A small audio frame classifier, trained from scratch: log mel input.
Rows from block 6 of a small audio frame classifier, named by matrix and row number. Rows with one number belong to one channel. Each number is 500 + 25 x the weight over its row's rms, rounded and kept within 0 to 999. All counts start at 0. Numbers have three digits each.
After each channel's rows are labels from the 100 clips, of 14848, where the channel reaches its highest value: "lies over" is the class under the peak; "strongest on" is what is common among them. Only what is clearly more common there than usual is listed. The data: tunes sung on syllables by a formant synthesiser.
# convs1: first pointwise conv (model.blocks.6.convs.1.weight, 288x288x1), inputs 96-191
# convs3: second pointwise conv (model.blocks.6.convs.3.weight, 288x288x1, transposed), outputs 96-191

convs1.35:489528528515486521537518480486466526483517494511535490448503506464513510485501490498453500525513546495511492478592483492462491500529428480478500515483520467496538479494504520482568490521525479495487503506475501508501496522520503495505501491492491485478495493528485528517478511511495536496
convs3.35:510507493485519520491487516469490500498500525501471476547471510497476472462529461500540510502577455489512503500471511463498543503500547482550512508493511514533497512481495482445526469521500462501512490518492531515469520486496477519451499478500513533507495518514473486504476543524506527495
lies over: /t/
strongest on: consonant: /t/

convs1.179:556504535548497521447488504509513511493493556485511493507461482552475505549477494483506458477549473481486507491489514495481517549525520501495498495525500490544495453523488523524445529498540507473496489501525530487494530535483510481546453510523539557506508442537498553481535492471498480469
convs3.179:474503495460542468443506496489502493497503479514475475512497491486514498504542529490495506488467489525485498522479516511505413483458474479496504506505461499529491509510505508459486525509528508499503517486489552465513538506479533475474485494505495498522456535492504483490492489494504501482
lies over: /i/
strongest on: reverberation; vowel: /i/

convs1.157:480546481485497513494506499487492438530487541526571506518540515511469502506479517516511549500474509494464464493494554464505500453537490502508479487507485486534472463508515493498556507506490501517498462524500464467489529473518475502488545472464524476481524481501527482455515539501515507520
convs3.157:490499514505498506571510503497506526479481490479506464484470509507515518530500489556550456508533500485448499550500536506527510488508500514504470533459496480448523499480504532514464502509497542492528508525518478488498529503461505510489509451463512489531535492517540480485505514487512501524
lies over: /ɑ/
strongest on: vowel: /ɑ/; child-like voice

convs1.106:537484510507517503509457471523512498475544494498520526532489513501508495545486553495464497467542504500492465530452533516475504480498465519495505537502501551501560509431537482523491522464508491551494508534540495500499500476529551529448502462531510511506513509498535501521533507528446497495
convs3.106:501482470481507531488507515504450491475480496486486486463480487494466489523458431517472514478513486532504560519476500471513545546483536489512509510518530518498504539497491497449511484501501521486504505451534477499511489518495511461478480512528525480511452493554532460512509498487482507459
lies over: /u/
strongest on: reverberation; vowel: /u/

convs1.23:535524515468534494561496525498473464560533563452524509491495494511514524535541490512501521481494470474494466487490485521491476502459509534479479520495512491516497516512476510523536484502476513446496469515503548464515506487499506512421534507521470547523493500499542504515528494475484496479
convs3.23:467507499498470573509473510490501459493514483521494479521486529485513479507526461493505491507477532501494485514522460504515454535482503513494510509478517502511526502529492491493508530523476477497505478537506501504506498512512512453498528507545479500519496490551496503488507508504518498532
lies over: /u/
strongest on: vowel: /u/

convs1.197:549542497475541465491507503541477530540521496498451496516544495513446437486514508534462478467479485517558493516514537487516480519498498479465538509487500507536510510495477495506510502538536508510514498511478489494528515503523498523493496504513476487489492512499443488486518557496474546529
convs3.197:546509513482498514493491544507505466494473514483473434515520511487489517513542514527483542456485497470487524518482468498521503524478486492531496452505519482511448476455508478499490466488487554479487474458521513502480463487538491458493525492494476442497466512480549497478516505494508513505
lies over: /æ/
strongest on: reverberation; vowel: /æ/

convs1.220:498549500505485496524496504538491477524491542519481472499459467478504542510510525458471515515520487504479489517459466488513512513515541498520519491483485493513499493488494492499503539464471476483477507518489455513467448529492526460503522551499504518536535474441499503505515461511470498496
convs3.220:499458508500533460546434491483488527490471513514497514508484488472488559533493528462489504480456497457503508509494461482462517508516495510456510470499507528470517455555506528483529504504538497527523530452492469454517497482520553504483490537514490506448534515454481473517513470504523522521
lies over: /i/
strongest on: vowel: /i/

convs1.261:499482515499500494546498466464522452526505441556490518528498494531480490523519527513512487501525449481547541504486522518488528506516489509491475499477477509495515567476523498520483535490500501486517469555498479534510470490518476513531535456510523502484518523524474462489489505491521469520
convs3.261:473509502520495532433509538535498532496483484480516547499492481517455455488498528549524492535491534495493491505517516517508502509496490520507481518505534451512492490514447524524465526518505521512496472514496542544509491517502481485482528476462490460538493502487558519518463523512505485496
lies over: /u/; /ɑ/
strongest on: reverberation; vowel: /u/

convs1.228:471502527494489480565484498520523508490483463527507476496485505534514506478537506490490521467499531532505515470497517510517515525486507458488531531517488472533471496489488544494462501491496497455467469424501530520506479487496470484485469484524522498517477495525530482476567503514474522524
convs3.228:499482490472493511487496467483530470496515433473479482528545501510496469502478502488481465501462478496507491522491497491544529496506511499515538509475503484524505513527533487564487498507492475481496479472474513494517497493508476496480481488501496488514530511526506506510536453511530480524
lies over: /u/
strongest on: consonant: /b/; vowel: /u/

convs1.120:497526500489469509497501521495486528496493482473497512409566503485435482488541570488511499532548509484542515486489559490494512508502481563517505501488482518493511496503523519522488514520475499513460495481483504469514499499544510492503503513461535483503520511493505526534480478508541512512
convs3.120:484516475532477522474512523464472529517497491574464519551582446483510455491504435493525487518475542505480496503501491518452504490493512481467497479506508487500493497476505493483533508500473478523495481478486493528498498508530458512513543467516523497506507477485483530489512516480524512501
lies over: /e/
strongest on: vowel: /e/; consonant: /t/

convs1.0:477487487477533481536509498539504495482493464548540464513500512502510530496477493522510526537514461506509477463541508531551492524517542479501467481482479520556502534517536510453494503489484495536511518506505506503534477527487535483540494478493513495476497489471500459497483505458515512487
convs3.0:520498477502457540514520512515492504520508475471535526457510492479474472471507521523478509503483481518484522482524479491438496537483493494465515522533533468555485486464489520499514524521500550521519503537538476540511480505491444440475476528501475489555487502474466513484512466518540519530
lies over: /ɑ/
strongest on: consonant: none; vowel: /ɑ/

convs1.21:491502475510485511472499507535528536485515497557489505460528515532487510497475524474486527492494507469460527499515474472453534502496517452522533509479494462552509474519548517504457559488520500545508509527496487509456511520469549506485516517492497497499542468534504506523522482502497533505
convs3.21:485517459507513503449470497575504534501465485484512502457490522485499475490493512517517515505501463521491516475514532518459526477487439529458485486503542454500506497477550520515493498510520520481501518490493478502487514471522514501447551482502535478493476516528513446505507537485474540495
lies over: /u/
strongest on: vowel: /u/; consonant: /b/

convs1.262:512506530525519487476535490531498506491509455517482502524532526505500509523486497472482467507491516527513465511490492516516518512489489541513469507511516512461507532510498476499507504533509514480469465495521514468529505487503526514513483522423485507493537513479510440480534470489442510493
convs3.262:524522447513490498557498481508492490486500508535480498513536472470535506487519510524474452473535513516524479508512489503503512550522480497496517544504503561446502524515525495540519492454500536518529497515496478512494531528489443538516491516529438511515518514502528513490468467524547487546
lies over: silence
strongest on: consonant: none; vowel: /o/

convs1.116:510508491500539428536500547447506502503508490511508521526478535536474518515496523474469524506480501502530495516510465447539479488462512514511471502498521518539524458456541510464493519474488473499499502504502462507527516456494508483541532489527474503500518532519496529508491429482443529531
convs3.116:496524520503528490486502493464517488492521420507517493464481513491476477497515496504491520478457474486497516455477495506534468459575508477494494511509459487508458498489482489487490454545511528478494508468520523465511508486527496527499531487520504527471482500533459470475457495533512466510
lies over: /æ/
strongest on: vowel: /æ/; consonant: /b/

convs1.72:521479505519525486506493465514534478491529497497449473484552456492473500514477509521506482535486519468522486525490504496481497450476486526455490510540509518499516494490532533502516501518505520475493545500541512485533493469538463500467526500518498505505542468509524505496491468506516481503
convs3.72:542501519494455501510511479486479505470516534509501514508480506565485511457438524518548482504492529518470505460474522509483491513503487506511537505500490483504465506487507523478477477505481496502495531476522533513498490500528508511504507508506499537493509514530456458504433507464475524514
lies over: /b/
strongest on: consonant: /b/

convs1.84:527503487498552509508489501520468489488475454493496516504531487468461516508507558482438525486518459534552502470521554487507507468492538447468498478504534502523493505543495477521485468548495521500455515502530481504525488538486528487501508502513481495483534502496454476485499503533487492494
convs3.84:484465484495522512479524499514542518451484471500498470509476488525541551458483525454464472506531504540514505485507467511461459512504482480516516499463522505537511491510475522571508520516473496484484492509484514488513502484506525480516486499505514490474473525498519506476515491471502481514
lies over: /e/
strongest on: vowel: /e/

convs1.100:503526516536511505480518506440472480520570452511467504501533495514455486498486515545500501450505444501527547497503514490479522483509458534496512494467583482475505500482529491540529479537546481517499494462541515488505451518528492522474521484520492489488546526523521510516486495489505458509
convs3.100:549529500516479486509479496517475489513489498497462495523514524496558510507501529497503465544488538516486524500526497490487550474480447520553509492511508518505479486546495507407482525519531528491519502466492500521494503528499480510496484492502519533481503479503520489503514523479460531484
lies over: /i/
strongest on: vowel: /i/

convs1.237:491502510512522460507485547502497497517501476486497523509477476507463530496506495486551499479490503461467523491508475465529540551510513502541522499511504480478537491503470460491527494473497491498500511505500488500532479511502521488494471483501518513468524497495490505497497502506488489486
convs3.237:555533572510515552482498461525467480514468514516511470482488532510510526494478533496478502458457491495483481472491477504485517550494502514497494498499522461508507520528507492467500466479551503524532482513505503443516508537513509486511485474499501508490466513530528528486503517474480520532
lies over: /e/
strongest on: vowel: /e/

convs1.269:538519483471507506480492524494493531489490445463479480487469469531485488510500491506481518461470469478454546487547513514510493470543510484457505509510494534468534491501458549481511498538497465464461513512450524501468483499476525510501475495487469511466491516522505476552467502492532519504
convs3.269:498490517539475498527501506503461522449485470492467495467527505511527478467532510488500540544534488499497471469491500484516516480504516499496471515555510513447490500462517513486502538490520492467509463468476561499514496505495484495508510530499504471518520441507470505552494509521484495490
lies over: /ɑ/
strongest on: vowel: /ɑ/

convs1.148:479465504493493539490509518530500476465569472535481478496502500469524522458519522429512511494458488508499520477511517512456483481516451531505493473484511503498497497458516477482472502483510508504446504501462504493502513522510520489478474538530541497488516525489469457490562456502487515476
convs3.148:497479505486469508440454514495504477476498507519487535519522552501509474442529500554508524513538522526500487466526466515552491495458508504491507496499510502529479556514510499458488540500521460462510518559497498496489459511493516539514538499528493535506481460492526481539523505490538513438
lies over: /æ/; /e/
strongest on: consonant: /l/; vowel: /e/; vowel: /æ/

convs1.258:463489502519489515516518509494506530455495481497494499504505493498522517519397440510553538472523473505519498449544510466469507466472464453502483500498480483508514472507510519541469533462496490486502477514543485498520506526479514472524447491486459485492512483505535534454492480466518487475
convs3.258:488508490531497454528513503479517541531493522487486528503512448510513506466484496516541499484537506484513467497485557483493525474530502508532486508460482506480504495503526509507500506519500471490479499500558512470506528495509476544494471471535535464500472507426508475512558510542481490462
lies over: /o/
strongest on: reverberation; white noise; vowel: /o/; pink noise

convs1.207:475525469535471482506508474516514490481474469502486479498486515502487495450483508510511504487517487478523534537521521525493550444503507528533499543486513491475543486528508527503492481519495504487492510491472524493514520535482471507520525495526477528485470529544484539495490494529476492479
convs3.207:471511506506477542466486507464538516501532487504514498450487520464493476474513501521462506510527517459520459528507478468542497497489493463511511503499489480485478501507514503495512546497483459479463492510500483459502539486539478473517512519517510534496546472475513544446501486526523504549
lies over: /ɑ/
strongest on: consonant: /d/

convs1.169:470531480487539522484476501471493483536488491580529504490529450499475482487541494499522469487486524486516460479502507493514502494535483498510478454532507479480551573477527473492486511506507473487562545523499519497497484545494524450504512487491486500513488491506498531487503501496521500529
convs3.169:508528509483513498481507491546482481526476474578505502477506493476493474519558480466485509502469505509485516468485468498476479548502462493515520496489467524465525496481550526496529472470512519436496516508500485448497499498489502479459536486524537497469499498510488466511530473488497504457
lies over: /ɑ/
strongest on: reverberation

convs1.170:548488507526484474505504472498487551522523512552504478540518562512489547517522527532506515474528500510525493478516528512510559482570505499505495531519515446485479517519513512481528451495464493532512492504495489517515470465505523468514520525510507522509507503430507493484508491456469449507
convs3.170:518478492490503533492462494518504481496477536571520517523522481514476463447537512526478485496502495492509500478484522510495530513494507490536518538493504487514522487473517522496499458506543535486514529481471502520500505484489486501455479508555470527488496517571522498526489490500510446528
lies over: /u/
strongest on: vowel: /u/; consonant: none

convs1.57:495476496454515507524527488488468495505477517479436508454475487487483500542530511562523491548515518490510515459534459477564475474462457522494525508497487483465532488503488502555466511497520504482476479502477487516525496508519483506490487534478502497492487464463542470479499506520524522493
convs3.57:518458488536484515496459499457532511490474514512511476506576487489489504487509518514544505506487536459516512480539503465460512515485506477484513463500512500465522488450502469532499496506490473481556472506505472529484532483516507455508488456481499489514494542481462475516478469529468489536
lies over: /o/
strongest on: reverberation; vowel: /o/; consonant: /n/

convs1.8:445484489497504496493518471513506450512511533437502525532486529468492513487483507507496492514509500488517466519453501488515462482475473505488494478454489482461454525534539476517517521492541519465479476484553497489485484521492513472515488518523530468461505473446508520491493487533486524505
convs3.8:550518488504494512490515453490516487508477530486462506510479466502504499483514465552499482532462481511497495497449473517476465472541545476449492490510527488540495510506484485499499487528539508544520505434489498505493512501489501498512455546537507490510457516478560525492532514456533499486
lies over: /æ/
strongest on: reverberation; vowel: /æ/

convs1.274:496549519502536502501527497489501495478473496493527539522504479532520490523459523462520555488519493511490482500444560526508497551508469511447489497526518530458493495473520496524508470535454527528501492475544511490514458479471505532479482491491521501481529493522497468496518492528471507522
convs3.274:522512491485527468504460481499529533500527517488497530486509512485490485482521420506526463504493490539510471486501448517487519474503527484506490468498532499516518518504551487428506515517539526547499521454499545487504574533512490506508493487509466480469550482525495449520498502534475487534
lies over: /æ/
strongest on: vowel: /æ/; consonant: /ʃ/

convs1.133:526492519509508489501534474513502532477529481523499490441499507481501484556486480507500491520519524512478542491490525531481505462490454451492455459515492525485513466504495525498535530485488513485537524504515478481527509515482493487474500477493534496487491482492523487549513435462487503506
convs3.133:506523504491509523517469495450541496498511504501513536487517533469511524483508518524521531501486536507491515469481513474494478455497488497466522495483511534524500482517483458511450487504483452489514528482451493496489503512525522522496572469502559537511546497480473474454533511462490470558
lies over: /i/
strongest on: reverberation; vowel: /i/; consonant: /d/

convs1.38:472474531503477494504476518523486505512471484520478491507565502510487495567469497541512478540503471474540488497519496491485506485472517448491484524488468498501543448501522513521507495514515495433487502461478454550467448490497478495493467522496490477503519522511495519498521512527450476524
convs3.38:497488516494489506435501507496479493549552481490464462491512524505515525540495455522476497542517470494476534528512523494545507527475549504496488517494486459529504511505521491513497494505490529490512437473479503531511568467486497467503486462515481458487522505497524445506490509543485515479
lies over: /o/
strongest on: vowel: /o/

convs1.236:511504469531524525485487497579527520504495493490518490547488479528531498517535566499485465500532485496469473510516568491504457538534493521497473501449551534504497486488522501490460518467464526489453482501503518495531492518516517517515458504512498512519447497539482469509511513425512551493
convs3.236:493464511482503509526484492542526504494521518489467473562521461518514468492514516526503547545540459519468523523510509478529462465515485524534524501513507485511506501478561481472461512517536498543458514552553524539491473477498499500515487499497483516539457459489494476503486483462492497494
lies over: /e/
strongest on: vowel: /e/

convs1.206:503498543465481472496472498471477506533531498576507510475577491457483467527493498491543534505511529546484539533499539495520500565488484533514483486498492451519515505552524537523506511493505500480509482521522477509519502553511509530507493528445512480487471531507489475485513495451537483503
convs3.206:491508459472522466469498469471524500453518518396510525546492552532495533528491527508508544508472489530509501533508506496494515463501486486485505508507496466511477498500479517484532436505538511529548496483500508478508509479512484465504508509499477519504473472465518535490486534471515499506
lies over: /i/
strongest on: child-like voice; vowel: /i/

convs1.126:519490507530467504498504502456499479510497508542534518506492501494443545471495549465477449514519502501433479495493460498496507509499522526436525544505526441490485526510509515497475562482512529521466488502508474453518498471487499497515538529499554471486493492460524506530501474497458515498
convs3.126:525443497523507489494497521466501498477534512502513466511536540491437506505476478503446471504508483511477522518479452517519497503462496486494502546472531470488493488522519508554521483498474487463542527511553496473502464491517521494489512552529483450488469486471502497470496525487483499493
lies over: silence
strongest on: consonant: none; vowel: /i/; vowel: /e/

convs1.139:458518443491561545462535544495522489494470520500553554486496468485484485533505503467474528466514511468503514532519472495489487478532486522507501467529475493476494478493496498486453503513498483515489490552528487495488499485527466507400501501492500474495500513507495506525503498479493525557
convs3.139:481508416472473513521468451498525495519507523514456495488481488530525505488531500514518487502463469483547494495483508500486475482471499523547455485491508493502508497524489507503488443522538499499507522493491481463491477500498475482474427499486521546537470519503557498496542526498516581509
lies over: /i/
strongest on: vowel: /i/; consonant: /b/

convs1.83:515489483472529541514495485479528525525565520481509512531491484513488521495495554516503474511516529474496495432504515500488474514499470486461485508479519505509500479517475467526518500486489508494516498511505482467479516547498506491502464493474501503525517486542520509530511477494498496545
convs3.83:512491481501498422437467483522517501520527538505514501478486433518509514506514523489480479505507495484472522455477447507481469479535502479530517481509501484475505539527527498507504482505526473500481461483549492524490535510507481548538475421480455475506496469513497506480544503505433513480
lies over: /ʃ/
strongest on: consonant: /ʃ/; vowel: /æ/

convs1.239:486544525480503485513509487567503514548545526507508533508513490509497612529478459454479458496446509510528547490453452484510469521491490481468506515490497487489494508525513500473509481500478610531491510499519489515499469501522515525491502476495526477482482499531545532514447527497495516536
convs3.239:496517499506516508503502515475525498474528509486501478481469527501546523482505460533518484498563529467517483484532518546488531494539511484496503472442513533486500457542487538531492494510488554511517536501522503450486515520503502517509507515536530439500450509520502550498486512522506480463
lies over: /æ/
strongest on: vowel: /æ/

convs1.275:495488489494487482531430517503520463506525515475522491509484488491504539496531514488523496472497499489483479504571463498480540516483501477526489521494497512505515483489471485523503467538495500528525456461515480469486501500516516517513524581533497568472466510501533528476485564520514524544
convs3.275:524519476487473524523503475478509484460511465503498495508480478519522475483484444464509518473498489490496502506502500477512568546465520453523539499555477460487525488508498489505523478515514502497508509516520492544519506544488539525504511533505489523502440530521472487529457529485480519538
lies over: /æ/
strongest on: vowel: /æ/

convs1.63:464539434523474493492471516511528498541484521500520524514498482472472510429469493508519508459477499490489505526506504488488501509501474488482514512489520468495487494471498509521534474474522505494507489487488488451489517491460492489486478532504510501502496517512528468500548483491535503517
convs3.63:500497500491505568542531513483531500530498490492504538534465516498544489511480485503482526481468492489478504505498484511509503503457502472484533531482501531511494551539560487502494460464472529469482480502486560513499466474477483480485497539530470451463496460502483507492485567477536518504
lies over: /u/
strongest on: vowel: /u/

convs1.145:491510505462468495532510475539520527472515526498566506472509504493482468513516516541485500494519548488520492451452524530493497461499482524461515457509515504517483472518523522517479515534505504494494510522514489507492531516462497512498558529521487565508496495506491468530482465500504523503
convs3.145:525480488480504512452463508499479499507475490526432501481516535493519529452427486452498513504513494449505498474476465508479518553481481496522525488477488491452487517495519521514502522471484490499544549544484495526511465490493481458497526502491498478526492515498511470533488465463483500503
lies over: /t/
strongest on: consonant: /t/; vowel: /o/

convs1.19:484514498496484494533476494489468545541511527519481522489507447535491474438525458458508470535520508456505488483508511495480522520478485507489508517509513529538509499507530518534508498496460525492508499489546514513518477526465506475492497511493507526516497503510508514510481484521522514477
convs3.19:493531506472520439526490492464496479508488463492507484502528496522498545522494490492498493462463493504469488504489519505510502560494547536503508468530511448522491513505501487534482448474527468514528517518502485501500547550455518502539479474479507518498481537538510483447453507494471504487
lies over: /u/; /o/
strongest on: reverberation; vowel: /u/; consonant: /b/; vowel: /o/

convs1.111:502519509519485456460476497520491520492525487541521451487473496507498485486481463530448462472500454514513545535515506514493471464505519502458469507467481503463515494479512507468470524483516510454480455465538501490491467511510477517512464510468500516516494526514532504492491444465494524482
convs3.111:512511536502528522486546465539473539507524563447471506481541470508544492497482547513522549499496541471511526509489495511462517501498523453498469484468489516515494525492499483500481482547511470526449486508473475533509487518492437538471491512499514502467486495489544568511499457517485501505
lies over: /b/
strongest on: vowel: /o/; consonant: /b/

convs1.6:469464450511512475464502468501477532504493560488524526513479471468493513472491522561507508523484508498520473477504589519498490483494499514464520509483475506495467506513501465480490464512516472538508494488462542524498530486489472492500497508502561508496544521525498501492534501496505514428
convs3.6:486549480514494480559507475495468528500516525496526495517494502518486538466511489500501502499476476492451479534496481484516485449493493513487495501500440527519503525498507451551477466525477522501513522467540504468498493516504520519521478521507505493490528526488504508496483457519500491494
lies over: /æ/
strongest on: reverberation; vowel: /æ/

convs1.131:541492512494505488500497505545557475503513530483515501478542476497451499519508496463481506521539538488499489515494469504506527469542485493472454501484465499481511503512489510489498503519502498490499530506524488495511491502480501510519430516474455523495483521561506481495500499479507460529
convs3.131:514470525477514492518496505521513521484508510454488490521495493523480565517500513503537519520459478501456462486513498508508501487531513506507530519517480533521475455534504536512505492509508566562530500519487487489498504473503508474513454535525460459517481488539550516475503500477520485500
lies over: /ɑ/
strongest on: vowel: /ɑ/; consonant: /l/

convs1.129:499456491509499484517488521498489503493497489534511503494439476464541492488473498484524493515541503494499518570540483478467491495493514517524482480506496477514515505546519482519515506489517487494490523511534496479521515500539463474541552504517483490494468529429542482524503521500504491537
convs3.129:494509468478512509541501489491506512538501563538507500505499500516503494493524527531482513461497474499525484496507512496484496506511498485489532518470504544490452501471492462477534484503506530468471499513501491495499517486514485522456538488527532561511514451468490508492522502505549474512
lies over: /u/
strongest on: vowel: /u/

convs1.173:509521478522519484494454496481500521525511471435499499504515484474496492473482520487477488484521485491467563489517524521488453505453498499501485512498529472489522524510488494558494488498509510509494535461494478517539497469504491550535506489508517472501462503460449503560485533500461527517
convs3.173:460487475504492457542509437494497496478496513548483479496539472492507491475498471473505508469517484490541487461467484518525442497475510471531513474508485477545496494480514496437524472447534504487517487515508530480509486520493485502500528464512508500512506510464452501482482495489517512508
lies over: /æ/
strongest on: reverberation; vowel: /æ/

convs1.199:497492529516473499539524540509506519558542463492477530474471489475510483503518503519512499472499491487491510471508498498463503484502502472513506526469481481488476546525479495505523526485471521525481491438507542531498529526530528462495459533500473480470474538494524475497491577491478508484
convs3.199:525503489489490515529537504499435501512505523524495459511569479520528487497505494481514507511499513521505550491519508483522471536521545479520465542467489482493494532487466497469518541490506505475529503506491450520498485508506505475491487506509500471500514488470534502506501520524506494501
lies over: /i/
strongest on: vowel: /i/; consonant: /l/